config = dict(
    model='image-text matching model',
    dataset='rendered made-up planets',
    train_examples=195000,
    image_size=40,
    crop_scale_min=0.8,
    horizontal_flip=True,
    encoder_arch='resnet_bottleneck',
    encoder_norm='batchnorm',
    encoder_activation='relu',
    encoder_depths=[2, 5, 2],
    encoder_kernel_size=3,
    encoder_stem='single',
    encoder_avg_pool_shortcut=True,
    encoder_widths=[128, 256, 512],
    fusion='prefix',
    tokenizer='word',
    vocab_size=28,
    fusion_encoder_width=256,
    fusion_encoder_layers=8,
    fusion_encoder_norm='rmsnorm',
    fusion_encoder_norm_position='pre',
    fusion_encoder_activation='swiglu',
    fusion_encoder_mlp_ratio=2,
    fusion_encoder_head_dim=16,
    fusion_encoder_fused_qkv=True,
    fusion_encoder_bias='all',
    fusion_encoder_qk_norm=False,
    fusion_encoder_layer_scale_init=0.01,
    fusion_encoder_parallel_block=False,
    fusion_encoder_inner_norm=False,
    fusion_encoder_positions='rope',
    fusion_encoder_connector='mlp',
    init='torch_default',
    residual_init='none',
    optimizer='adamw',
    learning_rate=0.0014,
    beta1=0.85,
    beta2=0.95,
    eps=1e-08,
    ema_decay=0.999,
    max_steps=7400,
    batch_size=256,
    epochs=9.7,
    lr_schedule='cosine',
    final_lr_fraction=0.1,
    warmup_steps=220,
    weight_decay=0.1,
)
Rows from block 3 of the image encoder, named by matrix and row number. Each number is 128 + 32 x the weight over its row's rms, rounded and kept within 0 to 255. All counts start at 0. Numbers have three digits each. After the name is the row's rms in percent of the matrix's.
# convs1: 3x3 conv (encoder.blocks.3.convs.1.weight, 64x64x3x3), inputs 52-63, a 3x3 kernel for each
convs1.0 111:145221152138146132134120123155212137124136112145129116146202156137144113122121139153209146142161124148138133148224158133157127133147125163169147149150130120110131118121101121111101132101075152195133141162100132123130105075051076107055049067041105081090122115137089109133131132166127155164142160161106126093123100099110099086
convs1.1 092:157121177145105110131135097172115183133098117112119074150096143119104105117125077151105167140080098139114097148111167153109105152132073170143199154096111137113072111055114136124179171177213168098158122111107125161115144125109113150149105123135156161144131152122114123119105111081098085118104076118112050123155101160166205188
convs1.2 091:149077147154064125108082126175087130179096152104043083184062119173072114095046098167066120159057114089043084177052134167093118105052080133086152127080121111150150141084116143156153096083121147055122163065120092100107167137179182177191169152144130167112142170151146170133127130106078102136122142155152083118147154144111069120
convs1.3 089:130139191117127115100080088115125161130122138125103117144129157152108121100088073115118176132107129138080091147121172150107107143104091147151192129117123104101089118068095091073124118096148133122155107106118103097087147091147151140156174155151120151088123135131114154089075132093035097099061135139134102087107077127119119152
convs1.4 104:154193151169146126143079129161206155148138127141104127150204158154140133142098162161205144164132130145102164137199164153145123133076148157167131178150132138112134122096091114132083132126079144208159168132112113085134103096094121118096081094109104070122102124152118126144109108178131152152183192184115113078108135103115129075
convs1.5 103:156109156163079135150067122163110141159066122170116137148125150139089133148098145144134154151063154154102150152126161131085144154094155195160188186160172152136141138139104109105089135134108149103127145078126152108159121108128094141134099156148139144185126131170096116165136094156137125172159145180129127123087104092141106088
convs1.6 113:162177141138174129132124120167195163143171122142138142151192168140178146149150136167187169139178145137136154158176167156171135158152151155166157153154136116103134123117109118107095143138100148193166136160117143138127069070060085135082065078094078084098109104148093107134103117168118130167168179179104118105122129093133110083
convs1.7 093:150219113122143124102098096180244133121131157095102133195238149133135138096114116171223128115141165097092103189255128132148152106091108119135087141133101122119122102132111109133094081102122194255141147150131120080117091089128123139145133152096092097146127112125128139089131191126124155113105113116110105095112126112099126136
convs1.8 097:107096109123131130166159140102079109135129119150164149077101085138130122158156143094091102140133122149168119076097106137109134159134141099102111119116138142171152148166169121110134078089083103088113129134129147151137157154117162191129166188205177163159185183171165179180134108168167085148107098094134153164119102121107089080
convs1.9 097:171063114151084105099118115140079146134075128070061115138047139124077101073081109161040130152082094069078107153059119137064092068068079139118155125109146101129131173112118159134113115065052148068144114067111093088115118141127123161131118146110119156128126177167142179140100100095095084148182113148158118099175126125131065050
convs1.10 097:175200128140118096111097139172223135146093089112071136173232156143116117114111150148236159129093118096100131182237137146117101114080123107157086089122076093123112125139100113124088118094103193222135121108078116072122118101093140110112094082070112067098146090114105102094139153111119157110111115120089115088119104109142111090
convs1.11 105:148152159147144118093082091135149132144119113091085098141175149128134126060078103127169151137121108069097091126162158129127124072063108152121119156138132108102141134155133094122143084060101144163166143138133084090102124106109142151120193210130123113130170149131214240188160148147161116160137092114130153141119118140097078101
convs1.12 103:109178103144219103110109113140176102129220103118126116152203098162253123108123105138186117135232137122125109133198115138252127121139111101160127140189129112133125118132080101128115108137122144193104136238101122121099112116062111118093096109078099088087097069107113107100127147124147164132127152155118133100113133088105142128
convs1.13 099:125156143111124139107112116148155128127120142134133144153165153140116147123140138133138141123140127140144128140146123111115118123105102106115128130099133096124122143193167109115131099083098138153139111111137096106108135094092143149093188224140149121114159188130185230208124162176166132145118077152144189161124104123092076081
convs1.14 100:124204104117143098096107112146213096092125096138121131156230135111138102110115119150204124127138089117108121162224128120137106131093104100128103100147078095118093131174110141132083131122082171232123120117075114087104130138118153148103120094077119123092142103087120115081127189113140183105087101092122162096137136092129145102
convs1.15 104:091111083110139117115126145130159113149160147131134153109124092135153133145120129101125095115155128122136152116127087115156131117127121106124079110150136134159164167164155121095116134116130124147095140165138142119155183176214187184192239211219170175185187148149180175141126127120102121104088085111171163143116099119146110135
convs1.16 108:158142173098070128111110156185176174125086158101102130156161171104050146070062145175153161112069128080061142175151165091069124087063128158154200143139157142149180136153155154139154171131170161144163096054134102100154158151153166163174173167186136094099125118111140109111127142147124126122168192157121134168143133165148114177
convs1.17 115:131173115136196143131139120120186145147182112154141092131203148152199132140120124119204150135202135141120130132195147136196132138140127135142118142163133114124143136131103146149099128130101126188130141190130135120106074067072092091059080072051092072091109104107113114105134130155122160169126158153144132093130144085149124101
convs1.18 098:060069077180191144134135117077075106176179152099119105098078099164214161113124104087087127173190154125097097065090118171187145127111109069057075153147145126132139143132151143150130145166141062109113182221149117128105081089071071088112111128132107134125094101096109111109141159119126191164111149146134129150138133145147154122
convs1.19 101:152111145166120155137143126153094123113098151122138112107091122119099131103155120128094139110104128107137136128075135119107137098143128166155177159130178174148145116097154117099120149155107122090169150132161143178134173144107112167089161222203131127092105161124140172176107097203149153178173134124098121149094077114146153108
convs1.20 107:138138129114121136164110104144154120136111151139109119123140137125113149159094135119165128129115136144091114121144145124108142168128134124140150074092120161130086112052120135124149171232213131156139134123153159125131129153137091153159071082140156184168126144140122084109159151148126155145125125116106074104133128149176223205
convs1.21 099:132108142152095110087104102117081118145101132081094125132080116143105107080126115144086110149095122093107139149081127138112101099118132138089092147122117112089087134157172145117151111017099128104141142099105082092123111091109126135126137188118140163177177198172149210184129134155143112160116036136146165172131117149115033105
convs1.22 093:143086171130110141160113095136087137142113119152090063139084149161114109142095085115087116139087095155111067127082147178127102166084086136114165129088130175161103091068075156134152143129173116066124156109121158119109158114088148142130163156162157197106098168125116141140043112044111132117111167141081077084169144158162139171
convs1.23 086:127061136143074147122110142100086140115077156092081103136063137108074118097072100100041130114070127099090089105045102113055138080058107140096159147130137157167154107075120107113159109105169104046117127090150122082104126110130162114161170169167124163084162150120172154094089118085082110136114137148112059112133101148133103146
convs1.24 086:060057084131205156157179151079058076141166156147142120064065099158158158135100116087076093140172143128102095084053082154159153142115123080086075151174166199187168123097125149108137160202144069051099161209165184175133141165116167158128169125139151160142139141118122099123157140144149154152135154145134115125127101114168189126
convs1.25 097:139067102121108150151161176126049114130117136155169180143077133128111149136187164129064116128110140158186150126070111127128163151194187150063082143131147144127158098078071113125146177206178139063115125129132152167173151189145134124108105091114146197156076130118089081097164168108110129120133097099096084111129138136183222165
convs1.26 110:120159121147216142116118110126193131156213152155120121120196161160209146139120134149202139155210129152107126139205150136210156128125115135135116136161143109107137136121102129122121132134116108194140138221143144104100059079064087088086085083075068067097109081098112110085126125118124163137139155163140148102127143109139125134
convs1.27 108:172149144165134145157102164163160158139125141152108149151169169145117138138109171151158156156122166146129173154163174147127155128131190175192154183149153159124164134123087102108096133110105154143167150117145148105175094071071094111105066108129128093145114138148132143150104114176113112171174169194116125086119083075116105095
convs1.28 099:136058123119114152160128156143053143139109138182167175165068160120119146177189177134064140121134160155166161143055161115138142156195176158099126159096108157112137092081107133105124187195164168046161132109162160161161150182127122136116130119163153217157095148123103078099151144149124126126146112087102061110144132124186198161
convs1.29 086:126064123123094122110135135109049119120083112093106105083053100126080122063103136074047089113069108067111129098042082118093102077116104132145166170143155148152149151123103115100099085118114086063103125087117111115136129126153195147168179138154127150110144160173155123119135140096061077106095076117128125110122125110101151113
convs1.30 092:116081129142104152166156168120076122130082143187171190138091149138109153182185180134070136123094169180182166126088155144120141194200197113100129138084147167119149099103087146117133189183170140078140114093154201188184151190145132150114120115119137195159103158134087097088168163136142112127109101102111080092136145123167187164
convs1.31 105:136112134141105127114119154138119115112112155064132166097098126071082149055102183129118129086069119058114163121107116078096143067111170212166185194145137186165153146128120103121124140171132136108129111118144124157183156173177138150137146157183141129179099104134103069115142126159147131188168174171126140130113122127152160138
convs1.32 110:139190121154191121139121083152184127145181106129137088162201140143204100149128088145199138136211114124134087146201134154187098151138105134159130153176153096101107119133083126112077123128111146186143144205113145127083093077049061111044069062055083089080079100099088094126126129111137167140108169165109127098123113075131122092
convs1.33 107:160122126175154138148105115153123138196180157150131143161134128185161137152138150171130144201173156133133144158128138200158140134132130151120140181134128152127135083109077087067063106091080155114127187141152137118134131113107100139132103147122127125097111163138135157138074101101098085126154103159113124098092065069107098093
convs1.34 107:127120097117111111086104108158160127172133131120127124130115122138099112092092123128140092149109105098084129149120115137079099074094119083076061094096101050088086142195182127113158117091131131118127155112099088096102163150173173145163193180181156127142157143156190165177119121136154094136146111128152181153143131139124087133
convs1.35 105:145104129139140155146141142164126151151161143156130175166131139157149138137139160150119162168142143148135160158136146145146134154140176104116114120118131141119132172156172185225172153162180146122141142133141149128174087138150065089138070125128108097097097091073136144092143124149142145144167152160157175162159218199130157175
convs1.36 109:163184163157124142155138163167188163144105133146105167146186174148112141126108181171185158153129152133137179149185169138117144135123169176192165173173144146147157124139120130117099128091105157173157150105128141113160077040055076116070061109105112085101123154160130147160128121189142119176166158182134118116098096107119092080
convs1.37 106:172164163156134143136090140169172201149140167141113150168188208138141143158099158168187198146129166149109163173194194154153166131117157125146167140153165147109147133129098144156130118122120179174190152130150151126149107107117097131138047067128110114152067097155055089101137145211161150198164177167139136116157158138115107104
convs1.38 096:076075085144108146165195174065099095141116134154159171088116107145122134166179172083089112144100132165148149065101115135123118176179179110065111120136161172203176119124148122122121166194137075105111147133141188184159163201144157134144139106167171210170150180151141097134125118164136114097122109079104094160105105115157192133
convs1.39 092:146104169112099111122112121146083148138093107117114115139092159096105129113105132133094147128090094133095124144080142108115108133113118131123144096087147155138139085044095135102151136148170136085150101081113109120118129101108114104140164155157148171134131166123124159104082083053097134128113114137056055074143113172149155164
convs1.40 094:160062183141077153134134156168066141168080164145131115145030135129064144099124128140036134143075148107112123151030125147077129113113107146146169125115142159168167119050100149098140146102134142030131128075135135126131143123128183123137150146128100128102139149113134145103091100074094076137120101152125060114138110141136126143
convs1.41 089:087091119144121142172102103105103094145104134181095097084124112147092149183104104083122120128087142185083092091130121148088172179098123139146152142141165146129150095074124148130154199194168074096105156110158182104115128160158101131125100137178128151139098154134098124127113102135155124153166182127088084103145127143181205134
convs1.42 098:150049154140077138072080105125087159119081145094086104121049144116063138073089083108046134125069132073088100119070152108063134074103095138127161122108152154137154134063097157094146114073119103042121124083139093089099148139142173141153167153134129150130149164128146186133117112085089100156106109138136090094154108137117080132
convs1.43 091:103059118132115161188200160098058119136083143178181163119085115151091151173179136112071108158081145193179137103098127140096137182201141103097109149113149185154167114076086129128143156175165113063112132108153176196153150176113122162112113094146156199153086136123111110102152163148150155136164101093095068088148129123170193160
convs1.44 106:159164153148142142149107169177174158165121136144110168148145146130143141140105175168170148153136132143129189177159155154139143148123172187190151189164161169135157112124098103108111128106125160140132143117137129107161098080109105119109111126120133114178140119159177156159121096166153127171182171186125125076097101095107103105
convs1.45 092:103084143127093123060101086113125138141124111033087124087084134136096129061094115086100130143119110035094110084088105133100102057111086104104127137094130105105100141081146178094159122074120086089115124122101062093105130125126154179161153151115158164132170190156160159163122086139121055180117054147168092152178099162107044123
convs1.46 102:128169131134127118092047085153184141143116132075050101149187148157131117062059079147170156147097116077050077163196145154107126075068093136163120106133117081105135106100125108118100061111101156207129157125129083060078100119080139160103099125067128154108144157119123150116124175146132168093135127109094089124121111125088110096
convs1.47 107:168160146172178143126089147171187157161166142147126167166180153177181170133115168191194163168184177128107184176195172159192162109120163146152125167169128123125145132134090120108081150135101152162154172168164135108160098098081110119099066098110109107125140117166131142157117117164129121171170178166124115087136113066126125086
convs1.48 108:133206164141142108124105140128190151165182127156132126129188168140168135143130146136202170147173135130119148115189163136158127135134152141156150134144108099082123079076080062084111096108127102179136151149130116128138162107091155145117157181144111099079087109114140139144039051050102097100097112148084071086072072103100072113
convs1.49 096:168201126135109130145125154172210148158101123152122170175239131154078135127127149180233136144101128135133156176238137141076115123114148122109083119130088120104115151154109132141099095109092155223114134094110156113138131133109137160149111141113138131133130163134097119095133183061158173118086061090139169089148156100110106084
convs1.50 088:027050058124162137159201134062070107154147131150102083080083104136162137151107098055059091156165141134129080083072093145153147163117120060043078156170137157188161068111136160132122141154093081066092161210160150175151174166097134133084131133097121153129126131097114112102183142162160176155180152129100109123160126138153144116
convs1.51 099:079105129089074079089088097086111128099086104096152146052101134095055117095140111071102140112073118115142126069114122095059099100112108092070060092092087066069060171182160127099141111099144070124129099061110091104112123133146167162160146163162158123180181173178163182191117110175148080151134072103177152148138103128120114133
convs1.52 106:091098077150158165152148112077097108178169163167139141082101099155172179152131143080088109152158174152137122081096108167173175157136113124068085135135162160164149142163176134117133127087113101107128158175153144147121106113095117163105160228180155142097127162108132185185133172192182129150144077114130175162131124146145119100
convs1.53 099:049042080096147145119140096098090114107155149110111057074110081124154153119112054062103105107154152125131050079085079114145133133146065061060118114150149145194148119057090156113154185144155073061091100161161135136064128139060100095078143144120094148082085126094106133112079110087118155157148150148118092082150112136187168148